{
  "encoder_arch": "vit",
  "model": "masked image model",
  "dataset": "rendered roads seen from a driver's seat, with toy cars, trees and houses",
  "train_examples": 145000,
  "image_size": 48,
  "crop_scale_min": 0.8,
  "horizontal_flip": false,
  "color_jitter": 0.2,
  "method": "mae",
  "mask_ratio": 0.6,
  "loss": "mse",
  "encoder_norm": "layernorm",
  "encoder_norm_position": "pre",
  "encoder_activation": "gelu_tanh",
  "encoder_mlp_ratio": 6,
  "encoder_head_dim": 32,
  "encoder_fused_qkv": false,
  "encoder_bias": "all",
  "encoder_qk_norm": false,
  "encoder_layer_scale_init": 0.1,
  "encoder_parallel_block": false,
  "encoder_inner_norm": true,
  "encoder_moe": "top_k",
  "encoder_num_experts": 16,
  "encoder_moe_every": 2,
  "encoder_expert_mlp_ratio": 0.5,
  "encoder_experts_per_token": 1,
  "encoder_shared_expert": false,
  "encoder_patch_size": [6, 6],
  "encoder_layers": 6,
  "encoder_width": 320,
  "encoder_positions": "learned",
  "decoder_width": 192,
  "norm_pix_loss": false,
  "decoder_layers": 3,
  "residual_init": "none",
  "optimizer": "muon",
  "muon_scale": "match_rms_adamw",
  "learning_rate": 0.0041,
  "momentum": 0.95,
  "nesterov": false,
  "orthogonalizer": "newton_schulz_5",
  "adamw_lr_other_params": 0.0023,
  "max_steps": 7700,
  "batch_size": 256,
  "epochs": 13.6,
  "lr_schedule": "wsd",
  "decay_fraction": 0.2,
  "final_lr_fraction": 0.01,
  "warmup_steps": 1540,
  "weight_decay": 0.08,
  "adamw_weight_decay_other_params": 0.05
}
Rows from block 0 of the decoder of a small masked image model, named by matrix and row number. Rows with one number belong to one neuron. Each number is 128 + 32 x the weight over its row's rms, rounded and kept within 0 to 255. All counts start at 0.
Before each neuron's rows are labels from the 100 images, of 14848, where the neuron reaches its highest value: "lies over" is the class under the peak. Only what is clearly more common there than usual is listed. The data: rendered roads seen from a driver's seat, with toy cars, trees and houses.
# fc1: MLP up (decoder.0.mlp.fc1.weight, 1152x192), inputs 96-191
# fc2: MLP down (decoder.0.mlp.fc2.weight, 192x1152, transposed), outputs 96-191

lies over: road
fc1.470 [137 135 116 120 145  82 151 138  95 128 146 179  88 100 114 155 174 122 113 121 153 141 105 186 127 139  76 148 199 145 114  74 209 126 104 114 196 106 137 113 190 173  69 174 101 133 117 119 132  87  57 129 179 132 156  96  99 153  67 147 129  86 106 115  93  62 150 149 152 113  86  53 153 146  98 164 143 170  79 164 178 130 115 112 183 107 134 127 147  83 131 115 164  82 128 165]
fc2.470 [123 126 151 125 190  89 112 182 144  93 155  65 137  57 146 182  84  79 133 166 113 106 125  64 150 158 129  89 142 156 217 135  96 152 155 108 101  97 142 123  87 168 183  97 120 147 149 134 139 110 134 194 121 158 118 176 134 146 147 150  81 179 147 168 139 102  68 120  72 182 107  89 130 106 136 115 142  99 129 163  83 160 124 125 117 125 132 129 130 138 168 139 136 114  87  58]

lies over: tree
fc1.539 [136 153  82  97 120 154 112 115 130 124 118 177 104 166 128 133 151 130 117  53 157 205 146 164  87 158 165 136 161 132 168  90  86 131 135 178 157 131 147 155  83 145 192  47  79  97 141 140  98 143  99 140 169 198  77 129 109 119 149 109  92 104 127  66  74 160 117 125 127 139 163  60 166 163 102 137 116 117  91  99  75  74 113 158 123 160 115  95 128 170 157 118 121 147 180 133]
fc2.539 [134 103  99  72 149 139 106 123 171 125 134 114 147 152 180 133 189  99 137 117 164 116 128  86 125 135 115 116 120 151 115  57 171 115 194 155 130  94 129 106 159 128 132  78  79  99 195 177 116 132 131 152  96 141 137 128 112 162 151 104 129 128  53 123 166 152 154 120 105 148 148 114 158 166 172 114 123 164 217  69  97  73 127 129 104  94 151  87 130  68 183  93 112  97  52  83]

lies over: road
fc1.199 [111 153 123 179 134 177 118 181 140 118 167  41 116 121 116 110 196 109 140 102 139 122 112 143 180 136 126 124 138 132 134 132 104 113 162 126 130 104 144  78 173 102 138 128 112 119 129  86  96  40  75  61 152 178 140 153 142 167 164 144 165  94 126  67 142 192 145  72 109  77 103  90 142 175 145 135 112  90 134 106 145 107  77 121 100 169 133 127 152 223 103 118  98  79 172 142]
fc2.199 [ 75 176 122 162 148 196 171 152  94 133 117 161 162 138 114 164  80 129 128 133 155  71  98 135 188 161  92 109 162 199  80 100 105 135 112 123 148 145 113  90 129 125 116 116 168 136 121 124  54  71  77 138 147 104 116 136 166 168 144 103  88 113 140 169 152  94 131 150  79 169 136  80 101  59  95 149  86 200 122 150 115 182 130 161 131  86 105 108 174  95 137 153 166 170 105 138]

lies over: truck
fc1.731 [123 135 124 137 115 132 101 110 171 138 174  98 107  98 131 126 163 149  99 166  89 154 210  77  40 114 129 107 132 103 183 114 125  99 114 148 129  92 139 135 105 143 124  64 137 151  79 104 144 132 141  45 166 112 158 159 189  87 143  85 145 104 102  74 147 155 116 124 131  84 118 140 144 164 114 193 119 174 153  82 159 116 108 155 162 128 153 105  86 128  96  88  84 143 163  94]
fc2.731 [137 107 204 131 155 167 100 156 167 190  99  65 120 116 129 128 118  93 114  94 196 117 158 176  98 126 151 126  98 118 127 104 107 169  84 198  78 159  85  96 129 148 118  96 152 127 117 107 125 179  86 119 108 129 138 130 134 169  83 132 160  71 185 145 102 117 126 109 154 135 162 133  82 112  90  97 113 147 195 146 125 114  96 144 146 118 124 151  69 162 217 123 143  67 131  91]

lies over: verge
fc1.531 [132 171 106 114 123 116 109 149 150 149 175 143  86 114 132 134 100 130 110  79 114  94 162  74 158 126 132 182 123 138 105 147 144 150 143 123 211 105 131 139 204 121 125  81 173  91 120 117 196 119 132 157  78 124 157 101 204 183 144  67 147 150 170  62  75 158 125  85  75 161 168  59 152 136 117 178 138 158 142 126 146  60 100  97 103 145  82 116 214 166 103 124 165 114 106 143]
fc2.531 [108 171 116 133  63 142 181  91 100  96 186  89 137 144 125 111 125 177 104 119 114 136 113 145 168 113  76 134 129 206 132 145 117  73 179  68 118  99 110 103 152 197 134 142 113 117 109 154 116 122 155 118 138  96 127 150 126 103 140 106  56  91 173  86 101 101 144 158 118 109 153 134 159 178 180  98 164  93 127 105 142 119 140 110  36 127 142  57 188 136 150 118 145 101 175 101]

lies over: tree
fc1.560 [112 143 122  82 141 159  79 136 145 124  75 151  96  78 157 129 142  92 117  77 137 153 119 121 127 153  77 114 167  78 109 116  70 119 132 168 131 162 178 184  61 109  49 101 136 157 204 121 128 121 121 166 124 128  93  85 161 153 150 130 102 178 138 134  55  99 155 137 162 133 185  64 108 107 141 125 107 170 138  78 133 150 144 127 117 112  86 141  94 114 142 114 161 174 162 173]
fc2.560 [135  91 135 125 138 165 171  98 150 140  77  95 131 169 162 222  61 109 126 105 157  99 175 127 148 123  79 157 105 130 103 132  73  91  96 164 140 120  79 152 152 112 152 106 106  72  90  97 126 131 179  76 114 163 141 123 136 120 125 172 163 178  98  80 121 131  91 161 103 144 146 162  95 168 210  95 116 102 204 172  96 131 167 110  99 114 181  83 109  86 139 129  86 148 117 193]

lies over: road
fc1.679 [141 120  41 179 148 154 180 104 118 117 125 186  88  75 145  88 129 148 113 133 164  90 159 168 167 121 125 127 168 135 141 169  96 127 101 152 105 142 161 117 121  95 162 125 121 104 167  79 107 104 158  84 171  60 133  61 128  80 134 121 116 154 148 124 154 163 152 128 133 165 152 114  89 194 151 114 163 104  69  90 144 143 130  83  80 147 101 140 104 151 104 141 176 146 150 127]
fc2.679 [127  98 107  87 114 204 104 129 156 129 143 143 132 140 119 166  77  72  85 142 143 117 113 127  90 148  87 126 157  73  97 113 121 147 104  74 115 127 153 120  99 115 132 122 130 135 201 185 123 143  87  86 120 120  98  86  72 121 111 140 136 127  77 135 156 101 140 118 109 187 111 148 151 151 149 154 139 147 182 207 148 108 132 230  88 164 149 132 113 154 121 156  93 115 124 140]

lies over: verge
fc1.20 [117 121 111 107 100  86  76 120 145 132 112 112 157 115 191 122 123 160 186 132 170 133 173 122  56 118 208 152 132 155 135  75 185  69 119 132 128 140 129 130 104 176 142 194  34 115 116 125 129 149 115 129 117 144 152 149 163 101 116 170 119 143  87 159 109 132  47 109 136 116 119 101 137 140 102 144 111 137 141 136 144 174 188 124 154 145  62 135 118 129 107 118 214 123 113 164]
fc2.20 [ 96 139  90 128 149 163 117 119 164 107 112  81 119 137  85 161 143 101 120 175 100 126 102 193 190 206 140  74  71  91 115 156 142 164 112 144 104 119 139  93 146 107 105 101 172 168 144 121 115  89 127 106  58  73  97 151  98  87  74 121 146 143 153 159 143 140 197 175  78 179 133 158 158 153 168 124 151 133 129  99 120  93  74  68 112 157 145  93 154 176 104 114 144 126 113 162]

lies over: car; truck
fc1.6 [140 136 141 111 130 170  62 139 177 186 115 138 163  98 166 124  59 127 106  90 124  43 129 135  80  93 204 148 143 129 194  94 135 161 181 105 142  58 162 148 125 148 114 126  85 152 181 134 104 129 165 140  66 127 166 139 144 119  54  73 119 130 131  85 198  72 129  98 160 110 102 142 149 108 117 102 149  64 139 165  81 169 150 116 161 144 148 148 100 159 160 172 125 123 133 143]
fc2.6 [141 114 170 105 127 151 141 124 120  70  79 139  95 123 164 182 182 101 135 148 121 136 156 129  99  99 130  89 141 126 125 146 164 158 114 120 124  88 126 151 136 106  77 113 143 113 154 118  96 189 160 114 171 141 171 191 103 137 113 155  72 114 212 174  92 105 121 169 130 109 115  73 105 150 128  70 140 128  71 108 131 134 105 118 155 128 162  96 142 117 172 179 158 160 156 153]

lies over: tree; pine
fc1.1 [113 168 202 111 133  91  77 117 172 101 131  86 231 118 171 118 122 140 130 119 116 134  95 115 120 127 163  85 100  82 156 155 113 178 122 132  72 136 181 148 124 137  94 167 101 115 166  69 140 166 134 141 102  19 164 129 162 165  81 108 127 171 100 126 147 102 139 122 141 116 105 133 175 204 142  97 150 155 152 205  68 176 137 158 135 163  70 104 152  96 110 162 178 104 123 140]
fc2.1 [108 156 121 168 131 122 147 164 153 207 102 117 126 127  91 106 151 150 119 103 147 101 158  77  88 183 109 106 163 127 123  92 151 120 174  73 127 160 165 125 109 157 105 137  84 127 107 140 124 145 155  59 119  82 173  75 149 149 116 136 119 125 115 188  77  92 144 149  81 120 153 108 130 124 146 149 121 114 146  99  98 151 187 171 153 101 129 175 104  74  98 107 169 103 159 202]

lies over: truck
fc1.460 [139 121 154 136 110 136 112 122 168 162 130 118 107  96 163 166  84 160 159  82 167  92 199 155 162 115 123 144  96  76 122 120  99 108 139 117 108  99 109 155 151  84 140 130  87 115 153 198 125 130 165 191  94 123 163 126 130 162 111 128 155 117  84 121 132  88 196 105 159 144 187 139 131 111 177 114 147  57 116 118 111 111 148 151  91 192 126 149 125 173 106 130  95  93 129 126]
fc2.460 [131 166 158 101  85 129 107 147 135 137  83  91 141  58 109 131  61 122  96 111  97 178  95 147 180 146  84 108  92 198 172  99 166 140 119 100 198 159 197 108 230 133 120  83  71  86  87  98 151  90 179 131 113 123 120 152 176 107 138 101 179 138 141  91  69 166 129 114 123  96 106 150 157 145 176  89 119 123 158  67  96 110 130 149 110  90 147 170 158 206  94  91 158 103 132 148]

lies over: truck
fc1.411 [111 114 171 120 126 129 167 162 123 208 113 174  89 100 124 178 129 134 107 186 115  94 137  61  77  99 184 127 132 144 112 105 103 124 109 104 141 127 102 121  67 131 169 170 125 157 150  64 118 129 149 109 154  70 164 168 118 148 125  97 163 171  62 118 153 111 152 109  86 122  97 133 174 154 163 174 124  98 128 181  96  84 135 108 145  95 109  99 110  98 116 137 146 152 134 145]
fc2.411 [123  74 172 184  35 144 124 168 142 116 141 124 153 103  83  83 129 117 141 116 104  86  80 162 166  64 144 134 173 125 176 177 124 130 120 109 120  59 163 135 189 161  98 165 176 158 138 119 106 111 165 121 139  81  71 135 126 122 136  80 105  91 133 156 162 116 166 148 176 126 144  95  74 107 126 133 100 125 183 140 163 110 131 189 163 110 112 156 156 135 124 123  57 163  96 174]

lies over: road
fc1.190 [127 150 103 167 130  88 137 109 123 133 114 105 139 124  59 106  93 118  99 102 106 174 123 153 175 142 142  89  68 201 125 144 123  90 120 170 142 105 141 130 110 191  95 129 135 142 146 132 101 107 126 215 137 157  94  85  82 138 158 112 179  61 115 154 138  61 106 136 136 158 134 116 141 124  51 130 150 137 121  93 161 167 106  78 119  83 160  66 121 136 111 107 189 128 172 158]
fc2.190 [123 174 165 135 107 134 173 108 104 148 110 158 168 146  56  60 197 145 128 159  92 157 169 129 116  51 159 144  96 116  42 140 182 178 149 142 102  75 127 122 145 107 106 137 109 119 139 109 128 115 120 122  78  60 155 142 101 121 137 133 116  86 101 135  91  80 176 125 169  98  74 106 138 134 116 131 139 170  58  92 194 116 129 131 184  76 127  95 113  96 106 147  75 196 136 170]

lies over: tree
fc1.219 [ 99 153 162  84 123 115 122 107 139 146 153 174 155  83 109 143 142 132 120  93 133 150 115 112 126 124 153 180 107 150 130  61 170 112 152 124 130 128 190 159 137 123  77  65 156 129 143 112 130 145 131 200  40 110 100 100 140 129 168 103 160 144  47 121 188  80 144 164  91 143 169 106 151 133 144 149 109  83 112  94 128 189 159 140 161 153 110  82 142 161 121 114 171 115  91 122]
fc2.219 [141 103 139 135  91 158 154 109 144 128  56 127 109 121 130 154  76 127 142  93  77 164 150  80 100 169  94 129 154 174 127 106 164  97 138 147 178 114 192  94 115  68 158 142 141 113  99 103 116 145 134 160 116 149 114 184 113 115 133  59 112 155 121 205 155  94 103 140 136 157 131 130 108 122 117 124  66 121 149 110 123 114  97 150  96 112  81 167 145 105 153 147  86 136 106 129]

lies over: car
fc1.152 [119 103  87 142 157 140 151 148 134 102 134 123  95  99 148 174 110 129  88  61 113 135 136  88  97 121 161 161 121  87 123 120 123 169 172 101 111  85  78 121 142 146 144  94  59 154  96 106 100 134 171 153 134  92 136 104 126 137 133 171 151 149 125 164 146  71 131  94 110  87 201  82 104 157 142 142 160  92 187 141 200 144 119 166 129 165 125 163 123  79  47 159  79 169 106 135]
fc2.152 [104 153 123  64  96 109  74  93  93 140  77 103 136 135  86 154 134 141  87 135 160 171  98 155  85 107  76 160 168 196 104 109 162 135 117 208 149 165 175 154 122 122 187 133 138 128 109 156 116 105  90  85 159 127 131  90 107 134 156 108 198 129 150  81  99 109 162 169  97  79  89 100 150  80 175 109 147  95  83  89 142 113  76 114 110 133 106 129 167 155 167 124 173 147 129 136]

lies over: pine; house
fc1.761 [140 110 161 130 157 117  76 153 166 118  80 133  90  99 165 116  93  89 105 154  93 110 121 143  88 155  97 141 111 161 143 224 132 208 117  98 128 127 132 161 103 111 128 159 100 139 132 135 124 131  76 176  87 128 111 137 104 158  95 103  91 123 130 156 145 129  87 230 136 127  91 110 149 135 174 138 156  67 133 119  88 116  85 146 158 167  48 122 137 175 134 154 174 103 141 123]
fc2.761 [129 153 105  89 106 119 129 114 118 138 146 185 146  97 118 130  74 123 123 187  81 125 124 111 160 139 120 141 178 124  67 124 123 133 117 137 122 155 138 122 108 149 127 103 165 111 123  79 145  96 111 164 151 157 116 108 142 175 115 130 119 116 164 101  78 113 145  46 145  90 154 119 112  82 137  62 106 173 154  53 141 149 145 158  64  97 135 139 139  77  99 149 123 166  84 111]

lies over: road
fc1.332 [148 103 134 141 176 138 152 130 182 138 199 122 114 154 150 126 114 141 134 123 140 137 111 111 153 161 105 157 154 196 105 154 109 156 154 153 163 109 139  96 146 132 119 142 117 118 138 104 117  48 105 175 104 155 133 167 154 148 133 137 138  85 115 135 144 155 146 133 171 147 126 133 153  75 141 101 106 162 163 109 161 124 129 140 102 120  95 123 106 111 128 135 103  88  67  96]
fc2.332 [133 158 121 121 101 178 133 160 103 172  82 170 135 193 124 137 172 101 151  86 117 137 148 172 102 111 139 151  81  40 173  99 144  63 113 122 110 147 137 146 145  97 163  61  95  99 124 116 124  83 131 123 158 127 135 103 107 128 135 103 174 123 132 115 113  74  88 164 150 140 180 119 156 158 149 117 101 151  47 112  99 173 102 105 126 195 155 153 161 139  82  89 135 140 161 140]

lies over: verge
fc1.216 [ 65   0 154 210 180 206 160 142 176  98 160 146 101 102  94 126 118 113 142 164 114 172 106 160 184 119 140 110 160  96 144  87 105 127 128 141 155 155 132 100 113 146 105 143 129 103 135 146 255 100 107 106  89 165 116 140 131 158 122 148 159 148 124 123 101 120 127 120 119 122 118 105 121 108 143 117  71 112 158 144  67 122 112 102 183 161 109 114 176 155 143  97 103 156 126 135]
fc2.216 [165 136  79 162 138 124 112 200 154 179 109  97 143 110 113 140  98 137 132 141 120 111 122 139  88 117 149 109 141 171 107 178  89 113 127 110 144 111 117 157 145 129 150 101 145 145 115 121 255 105  50   8  74  90  98 111  74 120 156 118 154  58 126 171  77 126 110 130 120 185 131 143 121 130 141 103 225  99  87 162 220 136 144 127  65 140 140 142 149 173 140 151 203  93 130 121]

lies over: pine
fc1.646 [ 98 123 174 108 154 128  92 102 155 165 114  89 115 130 128  74 163 153 220 163 110 159 162 140 133  95 141 166  92 107 217 143 157 128 106 120 148 115 140 134 107  98 106  97  75 123 131 122 142 127 103 122 122  90 112  94  87 158 162 136 173 101 125  47 133  94  87 151 155 119 139  56  71 169 138 128 121  96 125  91  95 131 134 110 179 152 143 125 103  89 159  88 169 204 102  75]
fc2.646 [133  96 126  89 137 171  93 150 124 146 144 146 159  84 134 128 149 120 107  56 178  87 142 134 182 110 167 142 110 139  62 221 140 162 163 165  89 166 152 169 172 181 107 184 141  86 133 158 123  99 132 144  73 193 154 124 171 119 119  95 136 131 112 162 131  99 124 125 104 171 150 117 184 134 140 142 179 115 127 140 196  58  78 113  95 135 113 161 133 111 150 114 193  46 114 168]

lies over: car; truck
fc1.211 [138  84 148 103 191 106 123 147 153  56 152 107 134 110 123 137 159 202 183 145 135 194 127 116 147  66 167 162 128 179 174  52 127 187 166  93  83 138 125 154  84 107 106 110 132  76 121 112 118  96 162 205  95 106 148  98  78 126  92 163 109 143 122 133 109 119  74 197 102 146  78 118 145 150 128  86  94 125 148 112 122 143 141 135 109 109 126 104  98 164 113 121 179 122 114 135]
fc2.211 [130 144 101 112 103  95 115 183  80 133 108 132 146 102 151 119 134 123 146 132  78 115 151 108 161 104  84 172 100 114 129 121  88  77 134 125 105 130 167 113 101 221 138 154 156 124 128 101 121 148 171 122 127 170 109 142 171 149 140  73 121  97 121  71 121 152 157  84 104 126 155 115 112  83 186  94 190 159  94 111 224  90  52 101  93 166 118 140 109  69 124  66 135  81  96 131]

lies over: road
fc1.762 [127  78 158 149 195 144 164  93 129  65 147 152 125 137  76 107 133 111 146 152 184  83 157 162  86 124 137 135  86 123 148 123 202 159 128 110 169 139 104 111 104 181  98 154 157 136 170  92  82 127 148 177  98  56  83 146 152 179 172 115  98 134 128 172 151 158 166  95 113 148  83 151 122 170  84 135 142 149 122 134 187 120 101 104 164 142  76 112 114 168 171 144 126  89 138  91]
fc2.762 [116 183 106 116 121  84 148 128 175  56 159 138 122 163 138 180 142 177 115 127  86 182 123 105 149 111 154 124  72 110  52  80 100 115 176 164 178 148 119 142 156 148 153 134 121  76 119  63 130  48 124 120 126 141  80 147 193 122 125 139 142 151 101 136  94 104  96 107 107 129 146 109 136 156 115 166 156 182 117  98 198 140 144 117 139 157 162 124 140 162 137 144 121 170 125 153]

lies over: car
fc1.76 [ 92 134 125 129  85 177  90 126 179 175 111 172 186 134 123 113 109 130 205 161  93 101 117 141  89 105 185  87  93 162 114 128 123  88 119  49  95 149  89 119 119 129 174 161 154 192 128  67 111 119 152 188  90 124 192 126 113 130 141 133  95 144 112 160 105 123 171 119 160 140  77  99 123 154 125 175 127 138 178 144  90  79 150 125  60 171  73 197 146  92 107 134 126 131 127  97]
fc2.76 [108 154 108 160  93 133 158 105 178 184  76 176 106 142 100 104 130  60 201 138  91 157 118 102 134  99  81 132 135 151 106  92 141  88 137  68 131 111 139 101  53 163  99 116 126  90 114 173 121 100 105 156 132 149 155  88 123 179 127 182 110 137 125  84 153 157  52 101 126  88 126 151 140 132 108 102 127 184 135 123 139 168 140 141 110 114  91  93 132  84 126 136  58 108 146 153]

lies over: pine
fc1.250 [123 151 136 118 151 126 177 144 146 166 160  50 146  88  86 126 138 101 133 101 158 167  96 117  78 106 111 123 133  88 150 113 101 138 157 163 140  97 136 165 101 142  89 143 167 123  70 147 162 153  97 196  86 112 145 114 181 117 197 158 106 149 105 105 153 130  88  82 170  95 126  27 160 115 131 123 110 138 209  93 172 124 111  76 145 105  97  89 175  82 112 167 196 131 171  99]
fc2.250 [135 140  79 116 188 142  78 113 177 138 107 117 111 139 108 126 115  83 113  92 124 120 147 162 136  99 193 187  56 139  77 185 123 124 161 157  83 179 187 106 132 165 138 197 158  95 123 143 156 106 184 151 119 157 135  80 144 136  73  81 146 138 184 136 105 129 157 148 137 147 141 148 190 152 155 129 159 139 107 111 159 137 101  99  68 115 104 121 106 126 159  89 140 152 108 192]

lies over: road
fc1.469 [100 130 117 134  94 143 152 105 130 165 139 158 164 156 117 152 103 203 134 151 183 157 113 140  51 153 139 123 165 117 155  90 143 185 152 124  86 133 118 158 200 148 112 118 159 138  88  79  98 205 122 146 187 124 109  71 180 114 167 151 153 146 115  90 111 109 209  94 169 108 149  97 165 143 148 142 119  98 171 131 118 170 126 164 142 149 165 131 118 123 104 133 160 105  90 143]
fc2.469 [135 150 136 140 137 120  41 119 151 137 126 131  95  95 118 139 148 126 156 109  98 205 144  88 138 176 150 214  79 155  79 148 183 134 112 116 115  69 105 137 109 113  91 109 130 104 154 118 120 110 168 152 104 146 151 131  48 141 156 155 156 197 163 149 178  49  91 174 114  90 144 105 110 118 169 117 152 112 105 135 108  84 131 142  72 133 112  73 160  60 103 121 158 137 118 101]

lies over: truck
fc1.516 [140 135 153 132 111 138 120  81 139 140 162 124  84 181 169 118 218  85 165 158 169 160 130 149 131 127 126 147 140  94 143 133 174  83 175 104  81 138 140 148  73 184  75  88 157 146 116 160 136 128  71 125 186  72 125 141 166 129 114 148 201 162 120  75 160 140 211  93 103 135 133  87  48 182 161 121 127 144 112 155 116 114 169 102 142 110 158 149  84 157  59 114  66  55 155 119]
fc2.516 [113 165 164 132 122 137 109 132 121 101  81 167 115 152 150 114 131 169  90  81 166 169 152  80 160 127 118 133  89 132 151  95 160 169 106 113 102 125 170 143  93 151 123 130  45 105 123  81 135  82  85 170 152 101 111 149 131 162 164 104 143 107 111  72 139  98  92  76 216  80 152 155 174  84  63 115 136 135  99 115 118 211 144 128  95 119 153  96 161 115 137 153  67  64 170 171]

lies over: tree
fc1.753 [128 136 140 134 141 149 166 195 130  91 188 105 161  98  73 156 149 151  80  88  79 155  96 105 127 118 122 106 102 163 199 138 135 136 126  60 107 156 111 134 112 155  94  67  87  97 144  91 151 105 140 116 168 133 140 132 128 143 135 101 155 164 165 143 103 121 126 139 120 106 134 149 204 172 164 122 102 165 160 146 130 179 103  86 118 151 107 105 122 118 108 136 149 165 111 132]
fc2.753 [126 171  87 191 115 135 107 167 129 126 121  92 105 130 145 101 110  76 136 132  70 156 141 122 119 155 141 162 208  89 135  89 136 139 166 127 112  82 104 104 132 142  60 163 122 148 190 140 142 116 164 133  94 137 128 105 174  80 106  76 120  96 132 117 110 130 105  88 146 143 151 113 109 124 131 100 196  75 149 147 127 156 108 187  97 120  92 149 171 158 120 112 152 180 120 192]

lies over: tree
fc1.324 [123  65 141  84 114 138 134 101 136 127 166 145 113 149 170 169 106 152 146 105  94 140 151 109 121 185 144 119 159 161 137  98 166 159 121 155  67 171 135 104 152 141 142 140 108  97  95 124 101 105 165 170 159 166 129 127 126  38  93 148 174 135 107 107 109 101 144 111  73 124  99 198 142  89 132 133 117 124 102  88 122  80 116 149 114 115  82 160 188  97 155  93 147 104 120 187]
fc2.324 [133 103  78 169 162 171 122 126 122 140 109 149 123 129  81 106 112 214 120 116 184 175 159 124 144 119 121 161  72 145  94 140 131 144 128 145 135 171 106 131 128 124  97 155 107  90 135  78 112  84 187 108 154 103 135 212  75 123 127 129 166 119 134 153 126 132 141  81 121 117 192 109  94 129 187 116 137 152 167 110  94  88  95 139 144 141 120 144 141 104  74 140  31 115 106 128]

lies over: car
fc1.590 [116 164 131 105 135 111 123 140 153 140 102 150  88 185 111 111 131  60 153 196 167 123 159 158  80 152 134 110  81 173 105 184 128 187 156  79 162 164 138 144 178 153 134 145  87 111 143 133 151 102 125 144  98  82 147 165 137 185 109 149 139 141 127 105 149 102 158 117 126 187  67 119 169  88 188 128  85 142 169 152 164 158 133 152 104 122  61 176  48  98 135 165 128 108 106 141]
fc2.590 [126 124 102 130  79  57 130 120 173  84 167 164 129 167  85 129 193 103 169 133 121 181 156 147 104 125 123 172 107 177  58 191 111 137 134  33 128 123  90  97 123 120  70 124 128  77 133 172 143  79 121 144 136 136 143 124 130 122 147 112  83 199 112  94 132 158 132 129 131 135  83 136  95 125 111 111  67 138 120 167  88 123 155 164 156 110 153 186 124 113 111 166 108 109 160 153]

lies over: pine
fc1.299 [149  99 181  96 165 114  75 118 183 187  88  90 136 133 119 127 174 100 162 100  95 153 110 138 146  96 116 133 106  72 110 102 140  91 146 108 132 178 130 136 163  94  77 123  68 193 140 118 142 106 183 146 119 118 133 179 114  55  87 134  98  99 145 148  93 147 148 137 157 119  99  51 144 138 167 150 133 179 160 151 135 159 132  73 133 132 100 144 130 146 114 144 134 116 149 164]
fc2.299 [121 167  93 184 159 119 116 149 204 181 126  82 121 103 200 120 128 148 123 125 126 124 167 118 114 118 151 161 135 153 154 141  96 144 143 192  93 174 195  76 146 193  77 136 165  97 138 109 129 126 171  95  88 146 136 114 139 146  98  93 110 149  78 133  97 137 137 135 116 173  80 152 131 121  91 147 134 130 123  89  96 124 124 190 102 126 130 163 112 132 167 228 140 126 134 105]

lies over: car
fc1.134 [157  34 156 127 139 155 177 143 168 122  89 148 158 129 172  96 144 119  89  89 117 126 131 160 122  96 127 151 148 182 140 160 124 104 110 106 160  56 107  90 153  89  91  95 132 105  62 133 121 156 170 104 155 164 121 157 163 140 140 116 171 108  81  80 164 173 135 129 131 108 103 140 157  99 114 166  96 126 115  92 115 111  92 123 176 128 195 106 138 127 123 155 100 149 106  52]
fc2.134 [141 115  79 149  94  92  98 156 142 201 106 148 119 104 149 108 171 107  94 112 131  76 169 127 110 161 168 114 101 137  74  99 156 166 118 148  94 187  92 125 185 186 128 115  89  94 109 141 144  90 156 152 154  52 125 144 147 143  90 122 171  85  73 136 139 175  91 126 154  74  99 113  83 125 143 182 144 143 103 211 111 175  96 127  89 126 160 106 151 124 132  92 111 134 141  87]

lies over: truck
fc1.568 [122 169 112 158 176  90 138 156 117 172 100 146 146  75 139 135 117 203 100 119 143 142 104 101  60  85 122 115 136 132 160 141 148 112 139  80 148  98 151 105 127 199 132 172 114 169 176 152 154  99 113  96  80 132 144  37  50 166 147  95 205  89 129  87 145 140 113 151 159 180 120 137  50 131 138 134 159 105 117 163 122 149 135 114 178 123 149 156 111 154 126 130 134  63 136 193]
fc2.568 [129 111 133 114 179 137  72  92 132 142  95  71 116 191 155 125 194  79 129 113 129 105 173 147  76  55 136 158 148 112 142 127 128 107  96 121  94 106 149 130 104 158 134 141  79 159 133 114 132 120 130 124 140 115 111 138 132 174 131 202  98 122 140 140 151  62 128 110 144  86 122 153 121 132 106 153 137 110  66 148 163 149 150 153 122 141 122 150  82 185 155 155 132 106  90  97]